config.yaml
tokenizer: "word"
loss: "softmax"
encoder_norm_position: "pre"
text_encoder_drop_path: 0.1
grad_clip: 0.5
steps: 4700
warmup_steps: 470
Rows from block 5 of the image encoder of a small contrastive image-text model, named by matrix and row number. Rows with one number within an expert belong to one neuron, the router's apart. Each number is 500 + 50 x the weight over its row's rms, rounded and kept within 0 to 999. All counts start at 0. Numbers have three digits each. After the name is the row's rms in percent of the matrix's.
After each expert's rows are labels from the 100 images, of 14976, where the router gives the expert most weight on average: "peak at" is the part of the image that holds the peak. Only what is clearly more common there than usual is listed. The data: rendered roads seen from a driver's seat, with toy cars, trees and houses.
# router: router (encoder.blocks.5.mlp.router.weight, 16x192), inputs 128-191
# up: expert up (encoder.blocks.5.mlp.up, 16x96x192), inputs 128-191
# down: expert down (encoder.blocks.5.mlp.down, 16x192x96, transposed), outputs 128-191

# expert 14
router.14 106:473452497412412560527526542450562489413559436473520486434460520525568560452521490466431468502385488454498482558477517523493485510470485450400495482484541523520511540539533495490582566522471531
up.6 112:555557545493516478446433529457496497557453472558395509479373485457423402481447449482437543524448514521499489506460484541446549501478613605596448407450488519496468482360533543480442465542569555
down.6 105:493499462500562451550351524511413468499514504484493461355477520500401438429463498519399508611490564472524491435462455452526523498559516564558494472468570630461534515529544483520481540512434464
up.7 105:515510480527574471540437499457485466509367498486453524486420537520490524557516528582442610457423495609538446448468580435493511512468574584562533490516471512485458439449478543480512488505524503
down.7 097:397525507471490484543489537567430466523457444535496393368426466550426521459479561562474515558486568469537465475467554491509609482510479475517463441437464632495454476553536500613449545566442514
up.8 116:508442513440367585563506493456501513463577504555550486489565413509522481482504474484463497496419503467465515550563502574531554475474468416420475476524538491412502553658568470613513528525492504
down.8 115:563495466552463489468616498517533605445479577538547510560585554497560525467509467407523429523544457432529446569416521541483477498481499479547524554498548445468545484520433538448500498508528523
up.9 100:477436488547539544515626474449546556485502488425455496556593550498545545508574562507548517559520539476456517463521587548485493453560446450475460507395459495532452548547434448506521386561445486
down.9 114:507536440534480455566546509444568436523498472504397540549425433538532546566441417450570402413499501560576536517531618516448537484469496415482522461522499363422498485442426573489517559494532452
up.10 080:501630579531591480420466558657493506574486438497470529521497492411529444567499497520454459541531404540497550441451457453503511594474518520538425499469422510467419482520463455479476500436395535
down.10 086:523492510583478530488545512415482491476505472415552455556553460345569466521559489544524576412475496520521542474485500474465493536517502468355469532538376460448492553482482506445460462436484573
up.11 095:519533593520536418483468576497457497544589451498420514547436490481368444506442421446507511482417463521497425508449452595472555533474520546590378443520485534462427428394501519483445553511552503
down.11 107:504541512453535502429382533592458497549559546518484512346485485448457437457517501483454531589530450560485478412503517387503547587518474596458572444557503530445531516570559401495480487419391539
up.12 100:516504471481598463520430505503468432522379484448474461519421560517459529527536558536514575475428529606521499408482541460494537515470584593576510495498438574535491484405514551524529535431550515
down.12 101:464550532408523502528473529537400424514463526516452471366495468457424557464578516553399562566482610504542519483447433450404527531464466503549454477504447576473574470435465457574512489533409439
up.13 091:408407506430408571588503362445544507445573546531565459475526480447561448472445516472488459563434506500486478503615548523569509494496458419359562435532584463484533526593455473571603541475526541
down.13 094:593496478566484509533476523490581496474538511535480600529556512552620597514479502455490488490565451508511484503511474497487419416484465514491427568435459518661478483495512579489487420502517584
up.14 098:508551450452586459546478515508507438561450514484456548432514465654535558554530584584547620480523503619534459444457535449446508539518553570532560474498477535466470451451496498417488508470466482
down.14 098:499513577360573470511458565460412476490456505567541427425449418507424609515522492580466477530461582435567494567399427518432471492458550650508580457518465553555462494461517518518479502501426509
up.15 094:513573483497523437492492596449530478528448501451474554480445511483471443530485466455506504407480439597551487451483553442472613501488555575569506452517478560481510477531481516537479554440492482
down.15 087:528567496501492483502554485522479441473405480555562441467365445487434536504516451554475592611519524428522534385486484432491551478483492523469502468521542527576512467509515459662364520561491468
up.16 082:542462434524527535426468495493498458441449411451507485547496493444559615529599608527557501439607499525471522515449557420480465543458566464587430507486458556506483476454501519435581504485422521
down.16 087:461521491505464391584573496500468480518437477518492517468515431535504500471485414487481474322400555483467545435547488478471544507464450472493492474534534541448400499432473491500515571484479510
peak at: top left; middle left

# expert 6
router.6 095:443461515568551491455546507448424457488398512455435426484478504586486452483561535513425571421470572461543464527552536548449506449511580528535420454470456540539515501432434472512531522528541516
up.6 082:483493428486429454456539597469503420551476516497509521546613509451503500523482533522543459527601470463494552547494560443399480537436526557533499458469449484503528534426577520490440525464591419
down.6 098:479527418529605474461510497540495469507610488543575600536463526478451554470473432425480435484525386450522574561490477530596504461521550462471576454486517514506561440484526496479412463488529513
up.7 100:426499485471528476604395417462431438512502495446415439457451512557541535565549519543457566484429522630482482422531550577523609433519484527417502457456453551469498565576464455513536521596455479
down.7 100:588593561491536554518563412558450472497448519472509450441476488451439427471506536518519575408435549461489438496532549498494494550549465539503554401474451508455460504571472448581568412548449562
up.8 105:501454485401467455465455546417488490520534416619394542457372466543438492517462441525482523565494564481479525524516479601542649512472592493446478485500508544427488563471463553481472511465549506
down.8 105:493499463495423416508591507492510504482432487482332504390484515548495477537465519540483515555463552496530401471545512526489499430522528564551575456365563570492472499503443485469544426634496475
up.9 093:523455536371397472508465567386505512503496401563480491502452540580481530436471440538428532507487499432551479532499467603489544468502547448447454526484539501464484628497527587496513530421526572
down.9 092:489556525504399538442529459407585480462507473534478426425522430493506440533479547560486513559506615481548510501535532489455428476455558511516520463474552540478398510456440518487640525495551483
up.10 098:543466471478425495474534459479493553449525477464538395611466532479481453492498439537548538487514549429521455540479518420455377539503438466503459604510427452569546515491495543553522472511452509
down.10 100:531454501429499484477428510519528553520526437536571477515549542505526467435450491422448532515524457509475491455510472437527479532566542388576458572507496496429558532524622494443545492453512526
up.11 091:455573420534547453532600478531532504550476524532384511549532481420515519546556489397561491431594548545490515513466571551430526488533452563564494519421453469573476574531476431426447499468518415
down.11 098:460428527537589557462553500461514539497446473458658532488477591542408480483476467446486527521535463416565362532561564527412449522519622509484545542486435480531515428509539472480485520468487501
up.12 104:512512449470410380484555547428501449494577395476485481473482480488482488521485542535549512437531469504480509569462492540501478494437474457450445503453527520546493452555518556558423527494508507
down.12 096:521503457492525552488505501461506524500540558554473503525489525488588486451518388455518440464426474485455555501425561556447426580518470511474490552510414451527529582476501428525455493518421574
up.13 113:460493486481459499474517448464479471502547494477536423495532466469486525568534536582531577503409490532537487559538521454454469448499468445366513535511494509438522495565464438543516522433519455
down.13 111:494470589529568500565471358425524461444525522489393417434440477559480523506465478503453514506449540581469519547568434565459574448533469522502531464533444553482424452523420538547527562483450402
up.14 110:532472506521494479514502503484393480429432522458479478520472530482456399409549537550436520490377554454533466494530520510534507421512522485484415486429462483548545499506479524584565486629477542
down.14 107:464499479454442581517454528548479482482459514489484452479506512436545518485518533446416565572457542526421596394501498485545511449553566502602515444500459520488543466488526512575627418547479517
up.15 094:503507511559547536539553497474585554476526524436444590438505456510476452448455388341472453496524534535480466538534523502485576504523512529523589461510535511531476508508477440482467494507509412
down.15 101:404416578470577574518526582517458529527442519464575501496507492541493499460520387447482480550536470460545485463529540489544565553502510495527578547553519544506433561494529493454494448548476500
up.16 111:466558612460496543559454538485538524539515468395526508521559459474495531579494491543424596471535457579554473404483470432507551540501607502574559469590524544495480609431486631467448478549505552
down.16 120:510529472494547578485550501568478580546533601447553514555516457443497492585515525473529467403509507499552520567503506370477475568461492411498559534528563468471513530469539466439391496554502548
peak at: centre

# expert 4
router.4 092:557528454514432483495500434465466502519471469450492462523499446520438496501514558403469421481501462476441498424465527467435447437541495490482440497516457464512432560525429549516540480555450459
up.6 082:448463421477493454507597470475593507518507542505441552511533477539514390485430462478576474372439522536532515576482459498510493449588463462502528501453411484550527468571413494489521505528480449
down.6 088:502428562495478486526553494478472476526418436528598502529472455482409529560550541556481575467459577471560357531574382447469476473386549575519509418508467488527466531523526594442521496455441488
up.7 087:493468560521525474594488372512489589572551631400482523553572489466470426526417475502614496414508495553443473558503452440481522490614432548505542479507507499536421360533503465486548458528519437
down.7 096:436418535526437490526555502439478505513563463492525555561560447469489475482463488550556516450473458494506523528597520487512429557397491586502431384447464426539471428388523558497446462527453466
up.8 081:544553523492500453530471507472422570541492579466421438611467445520442446562453488556669491465528529568437537479586537478481388496555499465492557462481520503523446472539465481509546402533545509
down.8 105:468467540458496408526496547480549464519475487556511579539520475494479473534548462566514522492455492565541511610554516492492473469427495528519424488544394452518495468499523508488516446556477418
up.9 089:500440431440468529491590456480470471422469538433613550477561541572526439540439456509514468425434490546582509494505488506505484442482479479497530463425503483563505482610455556477441419504539498
down.9 083:495508600449586584547477558439563509452511464485477470600455438507496487528484549500433544463360453485533447510518433512540472548398625615489459512564469453478461547439597534460487458515491457
up.10 074:490405522456468527447577498564497489526424546501547463593553474502596519535478515479440450433406509546586501530503572530495437534442598575523483481453532455465423513503424496448511350625541505
down.10 094:526486489420539554458534456493566486580500497507586568535529386410507496478555561395538515499428550573462500436545441572457496476414522611471442480474454445502558512541465525485517489492529508
up.11 149:520513413438411442530447484448469458460442494503498413440449437463478447424475535539436525516562530529542478494474597459542556435540508543532560527583500513571549517480470496589519544531483498
down.11 115:529501423488453499529499518505460451464495494515508390382555573527578429548476539563440471514532559456436430544503572479518474450655496490509530556578495530546588505546433513480535539480566569
up.12 089:473495427435481537560583466530428552556477598455490508536549450495561426494424418586581517480505534553534560566515440489541485390501538497521585495416498492527479488561438453544416431502484443
down.12 092:470488558487417505457530593448453566510457477477530558555486424490479518475485438516450514472439587579555488505587403428544503502398503511516467455524407507387465472520547557497457539490420450
up.13 082:491461500622429531536581491494488566470434456515538595519458472434600514511443507448539435442478469542544516606472485412459558549517472589621496530464528521478470379460465554482495477447515495
down.13 101:600503568514547523529510557518522540563508425510511611576468515493550588586476462505606560452431517489547543536447420560488586501365598506443426398436496501494416477591571538460442550514473502
up.14 082:549542532530513434456566498453537587474481551470563472540559507441498491571507524533482609451554458589564474485508433521463446484408545409608522495401435440610484447425514511456487432511555498
down.14 101:481525461492555445480559448464530532600564520504451609563529449401587519525503528494649499533515474521547512525447504385522504457432413498479509433414542474474481491485519436574433414498508425
up.15 085:506479513526560463504529409470519594482511517464521460534583552444547502576468532472594486457423484554477407466545522520440491480629445527507472392520531510588516510597485489501489463538548602
down.15 099:502471511520552476523566569454497467540541465450518517518466487533512580506523470498527628471499451566482565492480450548495441515434510619462460453476507464517519575484518486512463437562594462
up.16 110:494538442494424414552432538465491440444412481530522415401433414493456439502464527536410514481521491547585426452526484418493528444538514536544569518554555535541555555478452510544518537573500499
down.16 103:608497450480470524540535468490499521443468503460460361374485512468516406507508512498474483553544530428466478528542543456531445470594430474511531572566491524515532512519461479578593592462534547
peak at: top right; top centre

# expert 13
router.13 088:533398472514408605517440391506538497563510558480567629426545459500614561491420529466471493527549404577521478529483569552566485425486552512444504509462525493396529522544430501518499518510428492
up.6 108:512509438476477407470515541569419386516544516519467468586447540477509424485499406548551465442471456458488545456492451575520496405454517478492460517518480521487532431506509550587363518486530470
down.6 106:551571510515483530485562505596422438538509554434530514536494552465530565486564459392511374546580540493453459474442540505412464504542472498567480474575451523495460581509469486485538564498422497
up.7 098:457493495471433578543519440588455482544471544508593467508589401545558536539458445526462461517479457534523485464462542480493555457529492492447567435459503481454517476512558511554433468473510474
down.7 094:513489403461505515486546557553520533448574628457495512448497484426520485512505463448526488539602494458495460529455467493498433514490461460525456544521490441593498594583526469559439523547471571
up.8 105:377437514525548450516488416526486469454520531500520521477586526482485541465560554489553491511538501539473509523530538494530491513605401480420515526471497494540551459559446353552522491529375407
down.8 099:560503505511473483493568589614532457542482573552493520568489519474501535497561469468540430424548544559485526508463556464315370529445490482520488507469430382623592516463487482497438517575492444
up.9 122:547564551506528494465511524549547585501354489447436449523503465486502530535566488473489547529489554538613517399506542496488404530526539447594570457446463397504453525395470549379513495594555528
down.9 109:548577576436461474529594555514469506493523543434370419473445470503522549496596466516534444481576527426517507416477529470396393529439523444561456502482393473563524498480534480466527477542464446
up.10 090:465489510406445552613398455530495499532452437576445467533560430514476506489475465552514581512521484534488468490423491459564443497582492457507532427479538454464502503578471456542551486513431403
down.10 089:577512507526544501522529450532501461441548600584425455504437523429530523448560551444505544489535518473477520543486549450380493519432470436491400528573442561483591520484542474565463564434460548
up.11 112:464524547398534572573533478510496551471562587442533497449503580551523498512434416533495450431448459479499467531546435573553516394540547485445523406616538550508458499544470489547398523510556471
down.11 103:499531469477492441511489490582455481484557596455531601467467527458515543492486418427503467536610486446472580469441516436473429520460462500483501545607523505651587522550556500479424457555474518
up.12 107:513465485487486553449517494554470490498494543485525421544541456452520538551616572581495566469430578472551419458478512415493455458456522430529519521521512423490523483475581514593510525486562494
down.12 107:462508499465554546478480473568549541576431555449508547595498469530513464499487500439517449488512444578502463493445505362469472516494473489538584536485535492508532501496416414450424494442517561
up.13 107:544445577443466529552502460436564510532515451449533505513494509603477455495475478526454537423435503470511491575485512527506560421531538454404479510555550519486512569451460549584509527482537510
down.13 114:525534525503491461559556502527406499427538602420478477421447519483483524489581481451529491487502509458419513527521487571491479500521391466535461510592482539601507578519510512522422545455556589
up.14 113:527496520539505435515520494551542505518572437520436441498512492452481496439517541408555497526552525459457529487512475525475468577496445507541528545462439462541495510582440422500533453564441426
down.14 120:539546501475564520496547546515491460535494659477490482548489455489527462446521419454546402448587542482503445423543505436434462473517488492531534421557449409619520526497537509574471502515502533
up.15 112:505458469536439460550499555464509417507472469444509506507477526528389482482482462532459523520398474481466572513517555510538549405507545471412440503542506524492513549528553524602400587494522516
down.15 109:540533524491476474507600515525464459505522597422439485447483603524511557548562458468496493467490549432475491497520484543452515535558422451489392441539486482562485541506485518538506529556501579
up.16 072:498545475545465477470484474455469503540539520527534591450543400519553528501490538576620479529505481586516523558530579497505498513505553511492500576417422470441518452524444527491471515527586483
down.16 078:444487496435473492420469501568555500478511498508495493481585484544450445522436555485475532497502511487513484579562397477641570482564466577499447550504533612418473492488507570526496411522460526
peak at: centre; middle right

# expert 7
router.7 089:485437493472443555497584506449504553509454528424461411530520561527506528501529466402476414486544557470447453438487579558530511486550538462472513534540476515484449530494416542415554518591418413
up.6 103:477608473500540447481512524555570487523579628532478435503384462484485373487424460489523482471485589513486452495495540491547505462539520549565536478552508501526561461518587539503388502511567515
down.6 103:443481458494532567581565448579514524502516502470562366449518506456497556446554461485491495454566513529471467488541507453492513541611479539506483491525491552471511451616516499555573460488540525
up.7 089:481524469426555480494556511568542527485478520435494447569472591588527551619477462570449524407513536552637406427475595491446508466514500491496504553529497477526501499418504520517428556506523447
down.7 098:539408501498445510507492427445488526474568527386503485523579471470517500444509455544532469541485521510576485607479532513546484527595443578525414440491527434568533470503564472598503511462574554
up.8 094:438601483478560505476496503542471470449514559562557546547436560559517467531413517495490444490370463454478480485584507512498451430493456489458476560482541433473458404439560479552491474489512614
down.8 090:470522589554557554579477488606389506483558502558540547552475595521497587516470523459467437525417424538519449554443475532477488509470512542510513589483541556515504448484572503501487411471404538
up.9 121:498503507459525473526482517496524509515560540582527496499375455434425484503445427526496500464487538545499421534564490459516616447507518536458487516510530545461499451520579481545403569460554541
down.9 119:530488485473467482543510457530476462459487537480543435461409474523499517511536495506518510576518582455527549553525550524521534543515492519533439407503489460520459555530494542566523475498525522
up.10 097:597488383591423501528496403523467504544481511506457449508474468487491439474403477572439558415505373581528501487549540472513552352533462504497479444501489555472504475515478494508453458525585451
down.10 098:428505499513526575595475487580460571514523520541451530471498580476524578587572580486560463524502516486514466453489505510525491552583440495479507494494568525502477478576439528568561482467523479
up.11 108:490465532558579526449508607401417488417584445582525515479380519513506522464461487537504425518500517478457508576506469568499589491463515479427486518567497563455542492508555501566501522392571577
down.11 108:520475522468539440500435464539585444537494571487515524523465510591477500512527483440488464485469521542486513477517522524458435555546473503449381486524487525530503496541544535486491462468460453
up.12 096:506534575443570553530548485446496480517487552588444475530425516438407427533410429509516458553478537545508478580563430497565473581516493493463552438466579479526484464557535503526354474493566497
down.12 102:532484526473542546550499409550513483499378531530438443467528497547491469519585453466491475572461476440573556472540546545452448525601440549525558428421483521543454448558548482541515413477507468
up.13 102:576470572535471528539397475491495446498396472435529433496440538504411452461546472505505549458501443513568428422536523522453483494567542446630502500567498466598481462430446558540483546553529560
down.13 105:564415425607403435492519537429567514433484572476581445505528551534386486485445494409414435382355452448510527477491571537503579474491490464460488572511512487487532491498490533529548558487549490
up.14 091:518513450447574481397550555595498424502547521541485507522400425449518452502428439573513440463463555455599536499553472504489529538468536537529496507502463478498556549502457474472432481505571480
down.14 095:457503510573502474572557425543563500550484532472517438420533464560538475506530399535507458459466439565514490520550520505503498464551515539493540416479480583560450491523546436558529491460495433
up.15 099:529467477546471433497550519492437527441435424425521512604483454427506578486486556563525578464456438533455511547509434525383455455472455477547448498505536431591495437498501484542446457469490494
down.15 101:439394534553478513473568520641464541494552480514540475510539565537416450505499540479490478444435478532492588528463487437567580591552573536488486463546541502525488480404524487506536453531482514
up.16 088:531607522501528442513435421471532513506461487492541460596478465529501461596471521613560547409474381571503452383515480510491478411583520524560603462535467465568565479528441522439356490488521408
down.16 089:405459508476609567610517434448454466506567464431519521427560573513548521491406454386423533496529509502414409447472522500496464492500524441475506441470549425454500535540404498482496487450414518
peak at: middle right

# expert 9
router.9 126:482409555399388492455520490448520576513620439544505412469456431514483498485423466463486479492543530489457447569458418516530560462461543433457484530537554510487482615526585557513494545447528571
up.6 105:579534533460431417465444509526491487454504479517559526491506500485487516528485505499491544482513491398508554491551486606552499489465547517486463563503469565442488527452580566495439506566461517
down.6 105:560420504550549494571477593506512481406588577407598538525538540378493466492567419521464419549519464436442525534463450440514496448514328461452486496562526516513557595518484497502452569501472498
up.7 097:456456444530456474605455465469546457494494477455479500425510459504432505476453485504411611546473507609542482484528529449483584473524575475430647543520499531492503506558495444523547543458569497
down.7 100:468517551556558459570579487543641570642555512393441542552374427525539514496467450513487538409428387470456497485538414508545536465472522491494468418513563513479512498571445501454484449471611492
up.8 094:438461510453561475432595450521529533440497444498616484648526561493540610642572604580531592433521477494562485530469421434453357581449494559513466469498483400552426504502541459452498471501532520
down.8 092:496549480565579469570470424513492485524445511454443377497529460419403558505604538492407599415547515512539488504550571452499477587522517536539566484607546562545527463517559444494521530385540554
up.9 100:530546533455458577486531400471540493430505428354521502505505479535508443533520567526521509525378441605587455453554633510516535452570480519497620509518489571491470466523376510514624539522492545
down.9 098:556440561494322535433467482421466477412426499468481524497486467571562476508444520538472523418485464482565524477492523524648465429538655459463453488517473505501491550515501559438620530424560511
up.10 092:497507449464465490421496568446410522495414436400459378465400514506516463519512553518426555413382579424497430531553487568465466442429557484559463533537478504524447480497520593581497486541493542
down.10 090:544530535489531390409536438521458487535502454493473474483496527439436427508556524429518458558618557501510569491521451447495514642531444462530479454520401401554523422549480460493527574461475504
up.11 092:582584527565535442559518483430489454512415499411439562584405561502499428499505438465461572453423462561459480520468485607536533400546568545520519442522426432495414474443436549491443495563504474
down.11 093:539508563485514471452455410357547473446428529588402408475500480546464433485431575497465525409540498491519476461460438497600516542464546521560494446616373468486509554454452590504537617500596533
up.12 110:429463514496489540542451477512545514515544441477443529439445506557498412505367448523475592520455518540505496487460500527533530474471551488381573549532566534470457531525464477486471515441533510
down.12 104:498494550490562436530594538558529496584544503555505549480441420551532469473531443446479486455433441553448462532590434517503540480531451466389512470521540532478490552518440395442505582458558500
up.13 087:405507490485438608477499541500435467439485534404552493596540573532490540563527531510465559439458472485502443546464418528412435434485506489497457515547452439510539535455538561566422497540470547
down.13 082:550549452440441377502505557526437473443505438451507343565432480444539503546542602476572492372537637432528532505581523520413521529537438458550490366503456524501535485563451463552551451549490402
up.14 109:463451447529541496517567461445505541519484555512421521503559612551549535529580504484488478474471565407475456504483487566500471483494416457460418535391452538501443465552467399430547378518482455
down.14 108:453551437597539584446544433462515459567460527501403516518559631539515529499520501532527505420516537553512479470408412570480440434497682505501547477434453528490434431541462542514438413591478471
up.15 105:533502402480475493520554462467408417456364572465437565481516619586565634510585553546439474444501534635577508372512614510498520445498548574547558453499457495532546412516510475500520512565493487
down.15 096:495504387461415433478529509453578444473420510531414510496458483583501547485483503492483587506460620509602443437575494534442525562403543498579520476432414499549472472407497565537532415592520479
up.16 081:494482531532487414600436430430495517453445440564407491442442542556420442401377500531372558547414480536503457458536567482557600461466592545415616485587549572461558529513494516498536527495545489
down.16 089:542481506499502492627514511559541583493509518507498511507451482496550432492462440479520482454432379531488558505549451492504515536501460461440446408498571468461471489542431507488477520494534533
peak at: centre

# expert 12
router.12 119:465546498536582480507441490572506487538538531603544542455591398420450533490537544503552463562563485501457526508543454447503431567497461529529536480532495450471545454548563423488531495458491462
up.6 096:466492566496475495580564472521556505525561460469483416484517456471489451495502492538505502477572451545524542490502452445487478481472502434480464495413470514538478500514430540533453441527521485
down.6 096:454530507568554421429494483501447449489487451477478486500484469477434412397537556569496562494457575501519470509536496477455526536431451505496569467594474564542506422549512481517583486531544488
up.7 112:489525513430447536523464505547546479544484551521495584490504512569555498509477519465469473514496555588559506446556507505587541478499571583546557433503485539423547490433411521475522512517471489
down.7 105:563528449409423602532442536508595477551509526494503597499453518511566559534486421468470476487514510594542422469513481515497521463451535558506552460421470474460515452446460534420515569518546462
up.8 120:433496479500532482549460472479512582517516527515404486541476566548462476498450479503472448477427595563534452518520401495544555520531471468482499465518471539485470443537454480453463572476517543
down.8 130:479504502534560424558560475591577538563579409511468498484454481513435467567479520399480506492489565556420517531614511488539554475494477564468516518577509543454542577535403431425509590505550539
up.9 106:472514491497481493494480516476463459521488512461398453608558506489479455517547433549517489490433618553510455520521458528544537504504492458398454489449465434424405557514486505500537472494441499
down.9 102:472468521474523469530430483516540503578655451602531472435540459523436496474565552520496517557546489528402521524543475435548620598514485492466503485616512522340490578542506461450523579516461548
up.10 092:481561520466452479518504480525540463522472641467455575462462537602613485444459518496476472450537583557543482415543601542517504452523605539575532480522501491399498500439468551546502567552492516
down.10 096:516523429464431562486396427507597514539491468520462568501553552537499499467450419419527502524506429506421503451462483476497491493485531468550539459464533456449499563522440473473511542390538393
up.11 120:487482457486414530500481547490438522445465488462578571451481512514468436481399474532394446488505534538551527490574548605570564421531568514491516514496527537399522535473468571496506534550490635
down.11 129:543452427479472486423589543444514526488447497418470512544524547592558437516517553447488497386508540494468498505543526466519559431471531457427451599482559495500500640447516565463517491483540492
up.12 117:553429480451457546509476524441499490495499530477533474468437549550576473528400478525429469438488463521550493431579513586564597432500623476475519478478564571479481513466444545517478514533508595
down.12 098:484478384459478466456549543482495538486452496493384504569512498494528426534614511432476439349482536453402539514451549544498490438479552421498400551507464466581462559521553470513509408535514449
up.13 121:427485522500543461490481448482508616525520516542443476496442541495456455505474490473531487516430614584499360575548422499492570566550474510476469508530492489464489485530437461447515560416545539
down.13 125:456448492521538473533542516532597574610585457494507489480494508491429496577462511442492495490494569541483531521576498499584517484494449512450599516569523549429585587520463435440490569477534531
up.14 101:466528494488474547482489459458530561450401462491424514459503508487457452438490549442526454572484567573499469561540537571514589487512442619512581458502527491513471451522432448448538511500472443
down.14 097:424447507550632545490504545621532567624557505488591601478420484520547495539438510527444479543503591503498465451544440416511477462503504569491544487545501556462518468468473459394430549358514590
up.15 101:509553465575469494551432454453475489557512544438582515499514552482427412487461511552544544474477402603602466448488539531494461552477519529535551526451472555473514465485466600618476485488492582
down.15 102:512421501477468533469436439518520440463534494513476425527580544475582492609487513518487525537502401514357540473474577502478523502562510455392472512473424513363503556513465514460487496485580451
up.16 096:541598463519497330481557547488518330478504448541520598544489514549535564468547461451499424520490518528470540542525553511503485545441467479491479466506465427487541430420591464521454556422482459
down.16 086:455380449514460557542413444566536447483493500536526565465442480578550513509462510461507478492524373533549597405446574489499452521545485557469469527529516513457482447574549526492541514354454454
peak at: centre; middle right

# expert 10
router.10 094:507379495425516498544563487512520600496525451481421473534472555532512508503457522404482468474497476458480530517479502538466515494549509523424397520443521504530425498523398425509554442459456503
up.6 094:481550496497438536455445528572523521498529512557517498525413543443421453568445401579465500388445512538566503428599435493547563471463546450523494461491411435451443525410480619469413492559500507
down.6 095:499551514501589475453509510586535547586576453477446438490423528511389478546530570536554554578514531496455478464413501600497472543443456503498495496495497541517545438458502493494528444442469462
up.7 096:520529431565452423517588477494484465523462584532409528566493514462516443473516460532613486536490470540493592587441550440546334460541448434453526509430500408533567345527384447605465417482533399
down.7 090:494545495547598516502497500511569476509456480643492527447527410445401556476513577487504539635596487559464486425494495465514536543515549591435466480514487519403493479505526493514481512473499539
up.8 100:562594466600635423439535494461491541544577546442501485582487513476485476432564559454552504521492484482536455490516474497475392445558479531484498537481512446599536453483500432470407399515540449
down.8 099:569483539517510461509511542421459381493471431591417441420521479469501600516540552526523507481548534487485480547471476597533552498382546560433573471510438553455467506503530542484556566428473455
up.9 116:539544520461436417497487487577497485553506517479516474542537474473486451496488461554614530526482530557531521443506539477532421475566407448504511454416553388547511446434460549557500458556514406
down.9 109:487567517462498437480432501566467447582489425520497494567458466452484507482534500506544523545460432562570509519450498431435495499499419493449469523494525439503583451568469361567517525522473498
up.10 118:589513517428314422426467512606452435590517467437490470559498449480527429529516492541497507571531471495507523539434581475540436500533426429497500473443526491591566427475523489525514479545435422
down.10 118:482514489489487390500469528609518432541538470495508473502463367507477521523508554462552520587459472527516590548447590465520530519539520514463536504467537406535564379562499480526470473487410433
up.11 099:543484484541597490482585501458536560428516519427523562572524530497509445476516538481479460568430489425520443573518531542438483506531355527426358494466556447545512420530509405514456410497481509
down.11 106:546530539557511554522517461406531467565446484571407539468504473488529462575445431528525437500508539536406384480475480522579607471463602445540545481475449463457584586567407492427459558452491484
up.12 135:526520562472542506581487436505513450533509579464479527436393462509486503550440463538484549475498528609556494520633501476538594500550552603536546394519460521502537446457507532569467518486616524
down.12 125:445505510489495560483578561505534519453460423404453450462519460555500485484555445455378427460504599426533441474603556474429503514485576504545464430537525544443422576528551561493523483514504498
up.13 116:504520514399369433450515535540518448543491466449474475539496461505475453554507516550572529554525482463539591552519586429536452516534399443477478482408587423544510417460481564585551510578481397
down.13 118:466536525502508406491447530552503507525469478515502494637517421505501482505465493449590558550496481514576547474446519379510441456490447504457548483489460492447525453519525445534460432538441435
up.14 094:545537553531536505442545514449542475591471531406577550516441552493541484436428528488476543465481487493550456530518551565484392454463430499510500520467516435597473422450472433480516400504527493
down.14 104:527458523536482515501571449550481509551492512648457443517524589430498488448526475428507443442538482546457461542585456550505563563498458518422520607607506511448494553540553484427521517454481532
up.15 093:560522495542543474487499495483520387489493525510511469486471480444432402488495422560509512470523528519482517554595462527504598530520450604542460435565402545555478433522481529462461436563599589
down.15 096:501398487514443527488607498424516445529516493494481509369489506491529501439489446475422472404502543514504394475574507490492518429423593542559507462516565535484552484492525539501569525588460542
up.16 090:534491430529519510522580470552538466631498480529489500567512532512465434449433469562524583491508513398519607568508453480407470485498469373444459469544466471508497515515531468584508527521483493
down.16 088:512512519458498533495579453551451469503471473537451480466526468451482534534620495535544464588493466450426499508534494418487480455560504486472535437503548539487584584523475413560510443489581558
peak at: bottom right